Weights of a small multi-label image tagger.
Model: 12.1M parameters, 32-pixel images, arch mlp_mixer, norm rmsnorm, activation relu, moe soft, num experts 16.
Data: trained on rendered solids tumbling over patterned floors, 97500 training examples, 21.5 epochs.
Rows from expert 3 of block 3, named by matrix and row number. Rows with one number belong to one neuron. Each number is 128 + 24 x the weight over its row's rms, rounded and kept within 0 to 255. All counts start at 0. Numbers have three digits each. After the name is the row's rms in percent of the matrix's.
# up: expert up (model.blocks.3.mlp.up, 16x192x384), inputs 110-164
# down: expert down (model.blocks.3.mlp.down, 16x384x192, transposed), outputs 110-164
up.56 164:102123128087115091113050119139112080131073150135129159150129123114104129116132156127129110157098078136133143116134124139128112124064116120102117129132087128125128112
up.57 137:098106118185151141141103109134154154114108100130144106160148123063110118119122114156094096132110115129098127143080101099117120124120112110127144100126149123120102137
up.58 175:111125113088123096119076118125130078137067147133121161140134103112087118120133145130118101152113089133134134133136104136131108122081116130109107139123089117119113132
up.59 032:123122148144135136097149093133086116135116102122128134108136121123139141069084127131128122111135136121103116136171156053105158087113150104116159148129143138134115129
up.60 210:152128120085119088108147120088150097106097154081133137135040151141144130136142109111118142122137086125136145136168144154148110121156122153127107164141136128143083104
up.61 031:116094178133138120127088136130079130116113097124150161092114145114119103131101150155118126126107112107137108124115127117119130138085090104097140120163143153147152107
up.62 056:126142142163152150119175097164144107111189148116138118103124153080151129124107140123157103126130151113086128121123138062100167101099108102120158119126159134140102161
up.63 130:138112139132151135108136148148154099177169136141107107124144066146131150135113135110125185101212105134141135102158133142150128127148155142138109144091145126138139137
up.64 140:121108109116130094122068126145144104140101137092114148164158119105109117127102128146113118128082081136135112138124120114126128142075104113117120092098097120123100133
up.65 163:113107150156132150158118130195148141173137128155147110147153118129120132120090151149144161115182126127130143164132153105112136129095124143135119124105115129134172140
up.66 137:076096132122121137083143142063025147093119090077123113143103137082134111138136110116130112100105107120137113132134134101120130140129155106131093142078120099137136134
up.67 035:116076146117104115155167095130105127135149110094154105120133120140150132098126153107140128118127075091081109100137106177126137130079128126108159109142112166168110144
up.68 049:119110145158118116134139078127105130130108115121156097134098156116115112107132151153128132093135129103106117129126101120105120104137128112112172103125111180090140159
up.69 134:127155146140133159116139125108071166077096128149125127123114182164154147129139139130152100187130163138127134116115137134126141139135124125140124148126157138204139131
up.70 028:135104184154143138113131090125087134132120120128124120093146113133125139120110169164132160104089130073120093152173132117095168132130091124099103133124146131142101152
up.71 134:102094148141135136170115120151142153160138139150120122106143177110132126134093134144138101111177138136144147164167169123141108114090124160118090141107125116159157119
up.72 032:086115135122157157108127111164113128148148133107155103178135110123115141122155153120145123177059130076163170154121150151108139113100139085101117151122143147144130110
up.73 151:109104141130141132172106119159151128156100127176122130103151143122138117126114150144130090142196147137135141138155147115128118115101132166119093142094131132178153113
up.74 125:151087116158143115110152134111197126163182136117122125127121073138139118143115103139112145101198102148128111146182128139142123141131143165131112140128134104121102112
up.75 035:127159142129096108136118106142106157165124130124126112121117148094125148098089168109150126135118149120108117117121142099132118080091116122140157126112139142107085143
up.76 035:168147166137120168120135090149130119124125129101116108109075119152146115098080127114169158068143161102109118082113118109127127134116116130159115128103132128140148161
up.77 029:132133170139106135100118113135121155134159077096122103136132126112115097078137162130127169108144143085105075120135130098150130125124115123124161117162131172127124075
up.78 039:058169112131140121101133058122104139098129114103122109142107133103124131084098126106151096119098130085099083100112108088127111114094173113086146145149124157137121126
up.79 128:091122116158128162144100113129126155081085103151139091167107146085124155119136121155124110152107111142104103133081125115121127139130115101118137106141192138155111148
up.80 030:132164163106136178104115088161108111115152118134132150128132095103146143104173143144147143129129120102132145107145168134138154122087137120109155126127160140117115118
up.81 046:127128141134103158157103108129135137089136095117168087153143081148113126136099152143151148108111099088091105093159136095118116085117144118092115124126135151128136110
up.82 035:148111157116076157116101122094144111113148149109104096135148081129073146100133145175148094112119151090086116109125134146139133108093185121091129109097146131138167128
up.83 056:086147117137103131132115103143086110120122122129145110092087135071115104075124145116169125132127162133095128100156161082101113092110120124123142145153117140140107130
up.84 037:124149142143108117125112069130150138140160139125135130100140121142121137093095167139135177119139128093103101126110143119129144093114174123117176128145122170128163109
up.85 036:107095140147105120095108078179143116109128106130138126115115110112158182119141149156128123082135149080090074112118161121125141129118181140137120107073164153137155145
up.86 058:078138167123087124116101098130120115099123093112122122113123144136152143098094137148143121141115109095106104112152136119129157123095178143118140132120177152113140116
up.87 124:139106122158135136092150142147180154146167146106146126173159098127136160146106115158118136104183073145116161172147151119135102124141165133122118100112153110143118102
up.88 059:113107138116116148118137118157081139153148098107118131137140099136165094102095140108135139097104184112122079079148137077130168105133134127121109139089117135118163117
up.89 031:099149148141128162149141105121148185124128118106154139166091142120116102097135206093163148130141111089121094115119120153090127112119149123129157131106135140113124123
up.90 040:101123190162099124152116100142090139128118128094157111128137089110129105098119157113161148103105147097098094161139197114091159133053145151113148147132115137125162105
up.91 032:135117150111085083123142116131140142133157111151105120167119154087134124097131124122117151137167099144102135091129163108116123110100141148119129115134144135105119140
up.92 031:121150176095142153143127101129108114102161127130099109108098136127135141114116135130120167078122155107127160075162178146093159102111152135155134109139135149129151166
up.93 046:133137155150122161103120094156152100122168127126196089140129110110139145119149145165132123126134087125078135138103162110120148093150129071081134118156129138121133151
up.94 129:089120145161137170152130114129096180087103112143132123126120183112145158122136134156131111178124163139106104102102129122124126146128117128134122124133172127201115136
up.95 029:114106099115110144113134154130076136134163147103116108098124124108099162118146162133134136153137119134095143132114134140105145151155148113121184132130141165116123138
up.96 029:111088139151094133117124087137164139148110135122174107070131129172123127100119139174138127103129138091141122102104158150141186090138152136134099101135142178143168138
up.97 031:125170167151129108137128090124115128141106110139150109136127128145115139093111147106138118120121109070124136153135151099129118145140096114127116086106109090102114085
up.98 060:110136182159128112139148097127142138114146141162170095126137149094131153116164151173162145147123149102113125127140151105138158083134124118088130129184130154120098154
up.99 163:111124114100118090130066127143139099153078141139129150138120129109110133116125159128112108180105104134131142126119112141133096116064106120114125112138099119127111116
up.100 140:100076124175157175117114119120076171142162096101144083157151110073130117128099101165128129100110108131115116154115125129112140143142148102148134111124154121132132133
up.101 171:112121157148126149125134132119043162122128130108138137120146176131162133122116152131168131177107170126121113115167144125120156139117143103137134153126110129168149113
up.102 135:138121118137120090136130119179155135167126132059157155123130148086131145106125133149130156152101127125126104134142185102114138120114117147134137131130147145104116092
up.103 035:093133181120144141105133103152091158122109111101160162097106088101147146066156140132122115154131124104139089126101136106113155109098097131139134135172142151132105111
up.104 131:060064123175134131126115100142086137096116073118132095171149132053116131124128111171131099110084129117083107159108121083104130116111124110118131103119157128123099133
up.105 034:170139152124088174117143094137095164164147122153124091105103117136080127094094133137108148151120107126111110100146171089115149141133144073126147116133135109107112136
up.106 158:114103146137131160139107115185141120152137131179119118116161130114131126126114161123142127137179152143131133162141157090115134129087134143124115130107135133151188131
up.107 139:120070137147145144164117125153155134158141134128135106101155099102125115142094120163140129111199132143143116153136145116123138135101151148129090133077124123108167108
up.108 133:115156155133130156117135120110048155101108124136149120098127180164157140129130154132149114186140150130120133106124129142127116147132136113135126148137144128177152124
up.109 036:136159143176099119099106133129141139186147143124118136098124134119112158095133181148157160131116140129109114122137132091135144088112137137128139117123144161113119123
up.110 186:119099115126137139132088126126112118145106150128089136118159139089103102131086125141126083117137161149143088149135109091127121139092108138127085138059099104108145132
up.111 039:102100140149148153143106086180120120104108108152145113128100139118154180096145170114153145121102175111132114139116131079100143104119095153145117109157108119133090133
up.112 055:076151148127116146124116091151107088120107117107137131125141065077122127109078149110156112125139170094131128084122125070102130095127129116096139133092134124071104111
up.113 141:127118126175135146113142142110110131159165097133117130082154110109120144143123127122138142094116191143133081119154136104120138143128146133133116130108132121103141108
up.114 137:131126147177128166129126126184103189128168128142155105127172158119139113121108131158136118153129159139128126146101128100106172148123133130136159096110186156149140150
up.115 031:100126142124121134101114062169092168072154105117128106105127136131109128099116164172163107120127123126129125102117139148091123076121211161131161128146185152161146095
up.116 032:124109164133129164118107113101124144133126155117156120142103146123101163115104122105142117123124121099109156110121147121094149137120135118156134094118123112115176117
up.117 049:095125175141097141119127107135128174132124136133155121129105138115131158108093165158162135135149139069138116112121123114116152106069090104122184145152164184109132133
up.118 117:137099121175135135101131160119133139175171109138104121094165111116102120151104117121127131069139186147144073123163131101139130147121120143130104136110106108122141113
up.119 050:111117160169135151155144122145141142148173129128167090157121102111141146139111159129174130118123126122123107115133147133105151094141137130084157136166151148133094102
up.120 158:119080150163136150154106133171154144166156115132146106133156115119131134124071138153148147110173128131126125164133152096106169125085137136134120135111125128113168131
up.121 160:106107144132123154127106116178127141147123110154129112113170112102107124137102146116134127139176149127126109140121136098114163133074131148129112126097138124139211129
up.122 112:143088134152140125132131143144187128152146146116135129123138097110112129136093109143105132113181116137125111175171122128138098124110159163131115127145122113111101098
up.123 152:127131132146122150074165156066045137121145077099127111126113127117142100144124123100139131113118160149162097136157135116128144150144160104151086177086142104097139112
up.124 144:077110154136142139125134126121030169096105121117127135132145176106147140114117136167139111157107164137112104111144146120126135145120126116136116142120138120180138129
up.125 136:112141150155134154120137129105051183093106099137130123128104189145142133124128139139146092184135157131119110118119135126121127149120143118139107137105151127198142127
up.126 030:060146155121124115107099110134114139093132102132118164141146139132086146074114133146210155089118169129132103128150106100164115089090141125090119148106116132177135092
up.127 030:122107154117114169137147084138152147127120106130107121111079149078144148106127167115152120077112164123085123127158111158124155117164147126124090103078118098132116105
up.128 125:083112118187151135140105113132153140083103094142139108121129146066124127110137134165119098147145149127104125116100123119126100128131100126128128106126187148123098129
up.129 029:096137167142123131099090123110143171134143173123126109130102128096118189148118145108132139082139134131138136132119176145090115090094144094126132120103129123153108097
up.130 188:090055130181137130138151127157069202150145101114127121110163156074143148116111111173144126118090164132118091132130144116116150134114108136140111131115123132117113137
up.131 134:102141148148118157119131137125052178080106116129122112140131169147146131124123143146153102178130152135122123127125137135124134146129126118151122128114172130178163134
up.132 152:113092140123140153161117113168140148141108144152106129084170165112125121125107155137129087137171164146133126134169156106131126131080135164110108151099124139155172146
up.133 134:137093133148133147126148137139172138167170128124111100120153080153146136137098139134133159104203125143153140123149139143131123134144140134150115126097167131108133123
up.134 047:086132171112097104178102075147089149109140134133155104114107141108104128093105179138146118123104120111119099097147108101104108100082149110144139106105115146143102096
up.135 067:115121159155120146190124135122169150099142148132157086156117152112090104117136157125154134141188088115074139165156158112111113098133151130091152112168147142114114141
up.136 161:118096133131122151128119129203130125147120132159116126101157147110110134128099150126149102110145181139137122144154151104106141129071111149127108147096125112125179123
up.137 149:162096129146147134102149147111176154150167118081128092125114102154168127149102106110129199108193114138152128112161135144128142141155137124143112155111178133075117118
up.138 168:128087139143143160155113125188150142153123147155101124115156131105139140139087177127139107137186133139137125147148160115106127140090132143139102147086144124146169118
up.139 031:123150112130126143132117076101125121119105109120101143118099127131118124085111147150165149106154130095125094128149137168113107144135120106117118104121098155120131099
up.140 033:132070180151133193108130088114105140133109142148146130098089083125105154117092152187123109108124124062139137089140136093118118096109118122147169130136162186128149111
up.141 164:114084116144125136099105128115121140133111132140095138116164149047126095134099136104133080128092146147141089154143119094127116139095091124137084151077095104127132123
up.142 038:135102127107116143094100082142149140074136125104120127107142084142099128072105124135097103148126113104113094116125138141148139078093119089138145117157111141088095127
up.143 032:088152159100091110110156094170106134133095115108157127075142110127102144082123090132138123135115137137165087110135134116149198129115128135109146086118136140112158142
up.144 136:068105138166138158131113113183074161130129110113127108131152149077138149097117122160140119116103160135119097107129141102113139127121132089134150118131167143134116139
up.145 119:121109144200131130130102138178152131140122116118121128128150152109092137131104136148143110110101177123105112156122117079095130111089099115149176107155136156114112143
up.146 044:107142180165113151114146114132131131149176149146148122149165105120129143150111147156174164125132122114132118116127166113134149091123140123072149129152129132124126159
up.147 135:121070126132138135147132136159157140152156131122132089140156097171119137132078119164126178042189087124136146137132136126146171131114126123136136123104088116131162153
up.148 154:108105135155147143122130130143091142153134126166120132101156137099121137135100126129137120080126205138134077114167150099131137148111124152121097151099119122146157136
up.149 061:129143144134112151098157120149124131102144100095186113133113112149131119137093121140177174092142166097102101120142133099132165116092140129097125117125119160097122155
up.150 132:117097137126132130122157167124135136181166097115130107109113063141121149125110117113133183087191156130146086108172123126134136143144149149152118136119130119117127115
up.151 033:109124147150110145136122125160100153125127137108142128108116095154118111126087132150178118113148135130130132131125145114150140117132077144129140140157133159133169116
up.152 108:123105163150122131136150126144146156132174126139154088150128145147145123111104162143173156122171105108121123139127153117116154117124121118105136111127130158156128145
up.153 049:097140140099084106168101109147113144105113094157139112110090102117101153102089151107140123131123168118091118114116140098090121133098147099102144111154127148128146120
up.154 134:125151157149135157107135124112061180089099139133139124101135172151158132130131142132156104194123172129140123112125129143126140152134123107138108130127138128166140125
up.155 130:085107113163156140124111106128154163077105084142144112164133145067115122109139120162122092151128123132109121131081117107121115124130130123130137101137195141140101146
up.156 035:116146164148116129120105090122133142153146139123173109161089109127123165098110162155127134137119130096114129128107136137090126099116120126110121139126164167096155088
up.157 030:087139172171125091092103099127112117134153127150133168120095119119125143136125131141150128144097138138144115144094123086120152071109135120087121163106141154121152126
up.158 176:105133111088122082127082108111156068129068156146113160133122124107089143129146148137115097132122095128138129123140121127143112126101119129106103138137087109135119126
up.159 032:092162148132092121132098095147143152149131138119149089141154129079137142117100123149137166133160141105088107118103154156136140152147191104105154121105087144147126121
up.160 028:131125152146150138124154107119116105097129136130138116158091131162091140145074201116158108126100154123113111145136152089096155113149152141073127133131144157123148109
up.161 131:102067136153128167171100123145142144122120136126123121130157140099136087132093148119122070110180123140121117168148141098132124132083143154127099140089103110159153151
up.162 044:104132137097112110078096096138114116163104101121134117085120089131119111093127172143175128079105137107132078081159154092122167066124114108101162106138147159108134113
up.163 142:155098126149141140114154163107165135172188109092123105122117067140146104149110101133115178066190120136141120148167124126140134149145151141136115137097135104082120115
up.164 106:106083133151144172117134120122157166144127164150103123131157110112143147139117134156135088113182126148135135152175131114141100139120126155121092134108103112155146109
up.165 029:132155148122103150134101050124116114112149120119102105138145091113059148106140133133125123127131119076119110120130162132102096118147143099095108084137134154169171098
down.56 175:092134147117121128096079118142143092113102138128149145152124117118103165134142132132149127140157128157084113090137133087102149093113086156126144103114116166130151090
down.57 141:134147116124096070128151135093123095152127098143159181125122103119113095160116126147130148158122148148110090071099106113141152105110123132119140106139099110149183112
down.58 184:098128136128106131100079108136128095123105138127163141148117113122083153127139142098152137136156141133088099070160133094099145102110078140112154123105116155119159102
down.59 040:113088104127120142101134137125088132147163111097103145101151109152125138103097113066111152147137099105142130129131143092141117144117117119171163150124101118154149163
down.60 161:159096095131123078178118132159080172101130114117101124139081140109118116132121070078147121121136151126144050142107125132128133148142089181113100123144125088121130172
down.61 038:162139103155102122116112156091152094115098121129114112164147139140146090132142112100158127129153127158113168121125119118184127130136132076122118116102107092145125153
down.62 056:120152146134086152082097106087128104071110094122114091183095133139082137105151136129117131138130098130127147135140104163101174166109148080102170186141127153075122115
down.63 130:150145108118138106160118076141127132144143071120146125123138152139183103091164101093119127138142140138158110149094136134096113102104105137139132151109128125119081138
down.64 151:107135124120100132108120108121147059112114129130120145152134109116115148147140128130138133127173144143102139094132114093115159052097063146126159098098127172116138096
down.65 163:094161126123130154133140077158138099144136150151128130151115153080111129131122114140134122139137130138127119179133156127131153113089138092119105115113144133132093111
down.66 129:100111091128124122118158151119108127166133133140150159146122127131132100153144112152149122122144138130116095097081099121129150136117105121151142118162117126146141155
down.67 042:138121069100139169121105121108108138140124133155139114101140166146159141146141119113172093119093118152140161141191118080141112173132144106150125138099154143142081160
down.68 050:157117143121126119120128160170111163111130143131125096132158140119154160167124126165101067131154121131143127111157107151139131134097114130152122132144102134105141136
down.69 129:095120116103126133135153122143106133117104123104095160111155116139147141154148122121141116124129110144088117100094121117149114081087119128142144131111121123160135205
down.70 038:161109097120155107129154124068140165118125180162152103139165140122089121153109114117111098138151157159108121114151169147113123145140143138104114120131140127122137158
down.71 130:098133135109131137148107099175124086139109128141148131137118123095088097129151147137146150134172123142132071136087125131097146125102105098112095111135100163103115146
down.72 036:132110108142130118165153160117106127147178154109108130138161116129092126104137122110126146147102142131109167125123136087124135153092129139206107074097148145115114134
down.73 147:141107124109134112136102098167150101144118146139146146122112115100104086126140112128130146097154124143170071112087133124091136135101113097112120120156121151091104114
down.74 128:198136098133104105144120096141087131153129098111118104145078147136132097124131091066104139121144134147175052160122112150101117127130095131114090166140116093094104142
down.75 041:153121128054188105100125139152126141106109119083138145101154154127132133162161106135110130130117140132131124140127129101139098111133124177169148125112132131134159136
down.76 042:160113087100140090176112151122143129152148140101113135100147134164166138130145159123136154132100090104100141102172114085152088129089123159134183102088133100133117102
down.77 040:142120137119139108127118137157152102121101130110169115117153129110107106133100160080118146139140136140146103153115128148129141121091088102094142133071146149120160148
down.78 041:134160108134101130120147118138132133131121125108165172106134152130127134159129103089102154089121122113093130115105137127095115134126130177101103133106143164086139097
down.79 130:101117110112133092151150135095102117136126103147133170116138101109124090129104126142135140112102148134083106075132119130173135099090130155114139133150094123173155165
down.80 041:119153131133133124125122124144122136099109162106190142119127091166116138084104119156125108129115130129170122111132147127155110110145139109130133140106085164109105165
down.81 044:126134128164115123133161115073086121149116157144142119108138112138152158081157166145139121165079123079101155109134106106123150127103139123167166082102152138140144168
down.82 041:112133143133109090159104160113106099115097103135132152130131130154135110149154162088079139169092184115127163152114133118131148096154162184108117174133127119140164119
down.83 057:180153071124150111086147151132108112158109182083119161135154101091135146142129112159103134103148114149112131096138106079129127172097102111143158163111140078107133140
down.84 043:176143126106124146157162144108152136125075123166111096098132171126155144182157106125157123127119120085101163092126122156161121118117108165182143121125102138129180161
down.85 042:151107105169149073144152131130150128119142145073117166108155114137155145116090096148076073120112132119098145113193076118118096163112152172148159152104159084127142154
down.86 054:109102121151138121118151160109102116094155154131111112115148125118129095189126131157093146125136089087103132136135116086171122131109144115131109091072128090135136111
down.87 126:143170086109101112145159106125117073153108090132135117146114115091088087129139111106075146160141087113130101139146129123099132113093110113129087151094113110102135144
down.88 060:118105113154135115120142156142097130107132140137082143115163127141133119143153109131150087131093115126122104080119123132143151138106139119189143112090092112134120111
down.89 037:125102105131097158108129146086155140085065136137133093112110149123167112154144126118067112117176135138148164129098130163102120132055134135130137159172150141145208112
down.90 044:118130109125103116107136114142128119131167135139129140070162135117169136146139129130121169062085132145126131172093144117158136131131084106163120111141087154123084108
down.91 039:128155124146131140100134110070145110145158132120134131094164131095146120165107092134108102098134133154098141148150123141124104180147118145133120085122104101173150091
down.92 038:106161184118088168145127153124120126141130160083149140110157128126130141131179114087166124117149116107129109098111152167134101135128135128114143082100120155162129163
down.93 050:138131133146154163127116119173103147106097121179158129126087165099094179081157140102112162115082091150115117107129113148118151123112137085154158146133135133114120101
down.94 131:107137113117130108138133130112118125120124131132110159111147118125125109152133134134126138138127123146086118094128121105145121091079118124117146138114122125161136195
down.95 037:113149144126100159145154138161123108124140123110149095168143188170133121137127123141141118107137119115146122112081139127079174132149127136146118114109113124092159110
down.96 040:142174163157127135125155122102154084151134110139110132177101142130134117123152151097122109097115120128146171148141134129135161126116137096096108140151145067151140111
down.97 039:143094113140147128117101133105118103157129151104102099117128155105133143140133113109130135127098099144111137146145175118113137148122139162132159105116109103145155178
down.98 061:151149107120087140121100139139161094115098105128126080175100121116099142158135070099113125119154116118150069135093099174120124130128138107127116147136140092074114133
down.99 174:100137142128110139101091113131124102109114138129136151160129102110124149122144125130145127145165140130083123085148125085101146099115093161117141104099144154133146105
down.100 145:092138107111128101149145111105115124154119122125172185135131096153102075135141135128156141135124169137115131098122120107123134085109113131114155120114118130157171145
down.101 166:105128117135141170132111122133120147109106142123118145139139115153150126136167139112143118140153113141086127119114128097129111083093117129114163137081140173163132194
down.102 131:117184110121129128135100103120130090127095111150100156114132109091134150112132135107116105102118110109113155132116131094155139111107132155127136114122127164159123140
down.103 045:117147115111121117161075101111126137141116104082112133100118158127129131123155138155143100168132120120136123080138122080129121133100100121099171124092141142124085112
down.104 130:114120117117100087133149113082138090161126124154191197145141078093104084143120106179120123130124142148117090072104094115132166086109116117109154107138098119160165127
down.105 041:092133133123135103125112115121137115157146150132121133116094119181129154096142096160074092132139128127160119136138060104120133171104160173133139151134149136100153087
down.106 152:113134136115120147130115070157157083141125113151154150145135132118107118128125138151153130113171138138141108138118157155110151128103145097122101128121138144095105066
down.107 135:112142102110119113147113103164108114175132121151120126142141143101079114122129122148121134119147116131140108158113123135135140100093101110112114131118100144090117093
down.108 130:100144124108141142145142118144107155112115109113109146130160113137134134135144128135135107134142119124079120113108126118159109069084136136135142129109121130176114206
down.109 040:158135090141090121136137147130093148156134125092115083123138169102086152140145145183107113125137107140115155113137136069125136121163133125146133131119135153146146149
down.110 165:117102117141092092111127122133140081154145120141156112180159119119089110154150142132126160138164103161138096101128105118101151115092107095123143116120098141090145071
down.111 046:157111112142106130131178168132095099143152122183103156129098130123070151115130131097121129156128134107113099111163126150143118130103153144118117147106131144141083095
down.112 054:114125089094090135121124126140102105170151094134149118127096115139095142117117131161123097117121087118099122102138084095118120141083104087147143168125118127159158097
down.113 135:150171083128052130103134112099103087126133103129144115169126145134135112111174113096099121127152097113178126121135112124121138102138159086125108171106149136095106104
down.114 127:124150098115126108148131104112129121113087124136152159119109099115120127119135137125141141104112139131106106092127130142130105066109135122091145127125117123168159169
down.115 038:111119142172136164093128097178070103125111107194141093140101111140128140154162170117101126166114081122102097179185118101111116129158108129117138123124164120114093158
down.116 042:180111136087110139161122119138128129171152112147149116152111124138113157135119137128099147150146144147124104123127102149149081099070116132109176138183150123123171119
down.117 046:170163082143111181102114101122163103085120136122108139105099158144066154136121136155099152082101122169101160101131125115096169078107156120116108122156144119119126118
down.118 120:166164093128053126093127096100130080143137105132142083164144132138139106106187116083099126143159094132169133150144110132116122102141147102123108161121130137085110105
down.119 055:129149118098105087146123109104119119089164104112110103094101130097176167111115113106105151119138102120118117139135148167129134152159113096113141121158144153127099125
down.120 155:092150121125124139130132092169129089164134130157139137152149152078090124127113130156125138130145115151136122172131136130141161082089126088131111110109136143115107072
down.121 158:104135148126114157117110072149140094148122121163143130151163158126115124097128128152133110109147122132141124147125135145132143102101139082116137133110133158099088075
down.122 121:174138106109090103135116072123098100158106113126109092144098134086109098093137098077103134116138134133169063138130114143123128123131103108094092146112111111099130130
down.123 138:164112096137099109115134150125085122139141121126131129164104142169161097150172096126147107125145112142171102119104098133121124131128108133143109157136128108129118141
down.124 142:094133108129151132141144125116122112124108129116126148136154108110136099153144135120137131139141125119099124097112126101145132096084126104133159130113104146162134195
down.125 132:108134105122141120140124139129118156121126131112118151129147119124148115148158141136139125124128109133088106107105124098142126104087121124140147137109107141147130201
down.126 040:147145156130126110145117138134132108111123130118141169159103166151127150125127156146124108192124069138130144149136086120086091136165112140176145111104138128112135090
down.127 041:129164146124144137146147137106140112135139144129113111114128136166094076082126159173157134162142117139135163138086113131129095153153094117163124136097079146125156156
down.128 128:114140105115100094149152149099125081147130113157129197112141083116122099149118119130116128137104128140091085080106105124144149106089135123123138104131117093142158140
down.129 039:101105134146116154121129087139133132137124123145124114186145117137131085131134106143102132116093117160116143081182126112155115156168149113129132109093127153108126144
down.130 194:098184111123099132122125116108105093113117149151145140145133131122118112156193141106127136171187120121123148109125120105112158088091131100122148135098129156151161156
down.131 131:091138128133136131146141131118118121116107131123113172123137114125144112147136134139138130140124111135080107103109118103139127088093132125119158142117103139162126191
down.132 149:139108113130136130135111071157167085140116134142136143154137134099067109138118124152136132107172143158157106133104141135106146123101125098122103116153128147087099092
down.133 136:156135129127112102162144114139095125160151104131118114132131146138171104125156114117108131135139139130159101128111116157086118102129110143152107130111112110109095125
down.134 049:136111130125096108116094163171150124127108109105147140117169158181103140138135100102133112136083130150123104109101113117150152140083120130121150129114094135106157120
down.135 069:197117123125112101094129126167073092119138145102133100134094146114125126126158101091080156140153088176105095133106120136104093113091117120091135163151134133112129134
down.136 150:099162151114114145124101071137158076114110117159143130162141133093097143115134143147139144136159126137132146148132158128093162110095156089121113115118150172091101077
down.137 151:174134111130087090159153131153087148143146101137106124141110151172172110134150082096113104146131128127170095146115111164095102125124119161161096146108123080132101146
down.138 165:124116135111129132131112099149139090163131134154143147135145142114115109134104131173152128128132142145164108149119149152125138106116132086127120118112123131101106098
down.139 038:116186123149127121104115146096159121103094135137154114110144075138132116157079162122086150099122170098124122110121142108134122113162096130084155142109161061115175140
down.140 042:117121113098132145133111052137099104131104121140115136096132199132088139158147138127158146121141122101132151123124113106151128152141119135137108108115151089105135137
down.141 142:146098092153075084106145148149126097152152130149128128170127125126108104168145119128132137134187120158142095098127107127095171116117091097147132113144112138075149079
down.142 043:089123098114113094112161159158147134086146115124094149136113141189116130146130145133118112075134149145140122121163146145155115102128157138121144075100125159105111135
down.143 040:140121075167131120090152121091114132144148170170143157131114135117126119159140150082133127107123120097154130127142090108132140104126135128121133152134101208109117135
down.144 132:114130113108134121147143118093131107150117156136161177140159088107119082136124121108129132118138124144102145088116142120134145091116115108136132119110122112174154181
down.145 117:115164126136104112095118113134181083111121123159150106170138160121125160142168111117117126120189117146134148154115126097107160099108140143120101114086145151081123121
down.146 048:133118116165163144135139112140114113117108093142123122099173174110117142091101155104086102128134085161123087143074132165127144096084117095149123131128141164098116126
down.147 134:112138129109127138150131076169097118181134116134123117084157143089123115118158130111104144168135098134119111126108102104152131101075120126154117111118091125139112153
down.148 140:129162096121085139109114083118155081115131077143143089161153129113116125117191103092101143146180080133166124144119129118131149124086139091120107139118138161083116099
down.149 055:143160102124110118110147097062109131106150098148122093121111127152119109136169148080078126146166058168144118143104083128146110160146147105216127157133136111118134124
down.150 133:169168105110103113132107103128109117153146067129139101138148130137151118086168108066090158135138121140175106147105104137132123108127142124150101158128119113114097132
down.151 042:142144127122101132135130155102088128124127097115098138133131179142162172124147116119160172162143116104114092155161117112145119110130159092123126143124100146131172164
down.152 103:145131131114131111139172121163101125140138128127112092144145106091134118143139122124101134144170101170134107167053094152116134114082104112158116107142082135120092125
down.153 052:108129128127163112114125136138064132129122122109149139081190107129137078125117105139093113136140114104096147157132109120153165131115108090134130122102101121133136141
down.154 130:101150127119143135152140139129121140118111124123112172128143113137140136144142129119139119130133118126083111102128105113140117072081135130121139139095126131176115191
down.155 132:116140101114115084151150138091132109149114091142156186097134101110127097138114126158120137129128138135087094075104118117148149089096126137127138106136101109152161150
down.156 043:130137114130134110123108130100133113087096121178116127078147176132099128162180105128110132095134103104181129165137130098160103119133119155160146098107148101129078164
down.157 037:121166156135182149147145134157159144148136150112109118144147157160135130098094144081126202060114135125098106130136140152168135139095157078087139113121104136114141107
down.158 180:101110134137104121095092103140118099135114125126148144158116127111066119126115131101151148124148123130105098092175130105116138104116090141119149130109109143105155105
down.159 039:126154147129181178091158136139180153110118184125165121165131137141171130083133129105111132113112133164136131098123143118126111127119117101113109095150095157131121096
down.160 036:162158134158138122180115118095132120147140174095107115150105131157135104149184169166158125173097137129156116113116128131119103158195113135119126150126119134113124146
down.161 132:132101106131132106134110067162157070151123128108135136162102152090094105131128111113129150121156131164149093116126135124094151106096106105109099126135111131090135097
down.162 046:082136112141142129101126114137083167126116148107133182107194132189145122143135135122138090149107089119057170131129109125171112137129118128158120126120131114122151159
down.163 143:168127113123093085138151127111080140152150096134134092145107148144151089136151096088090104124128123111182095144116092154108111123132108120127103172121111099114111147
down.164 113:125122107106114130127104053140139087150120110127137133161108147094096096121135126102118155110167127127143091130151141113088148116090100106098090138126110117093112112
down.165 040:135095098147096107104156160133136113142178142097124140130144145166156131089115144105120124132167167098098141144157145118120126151123125139111121108118063152114118126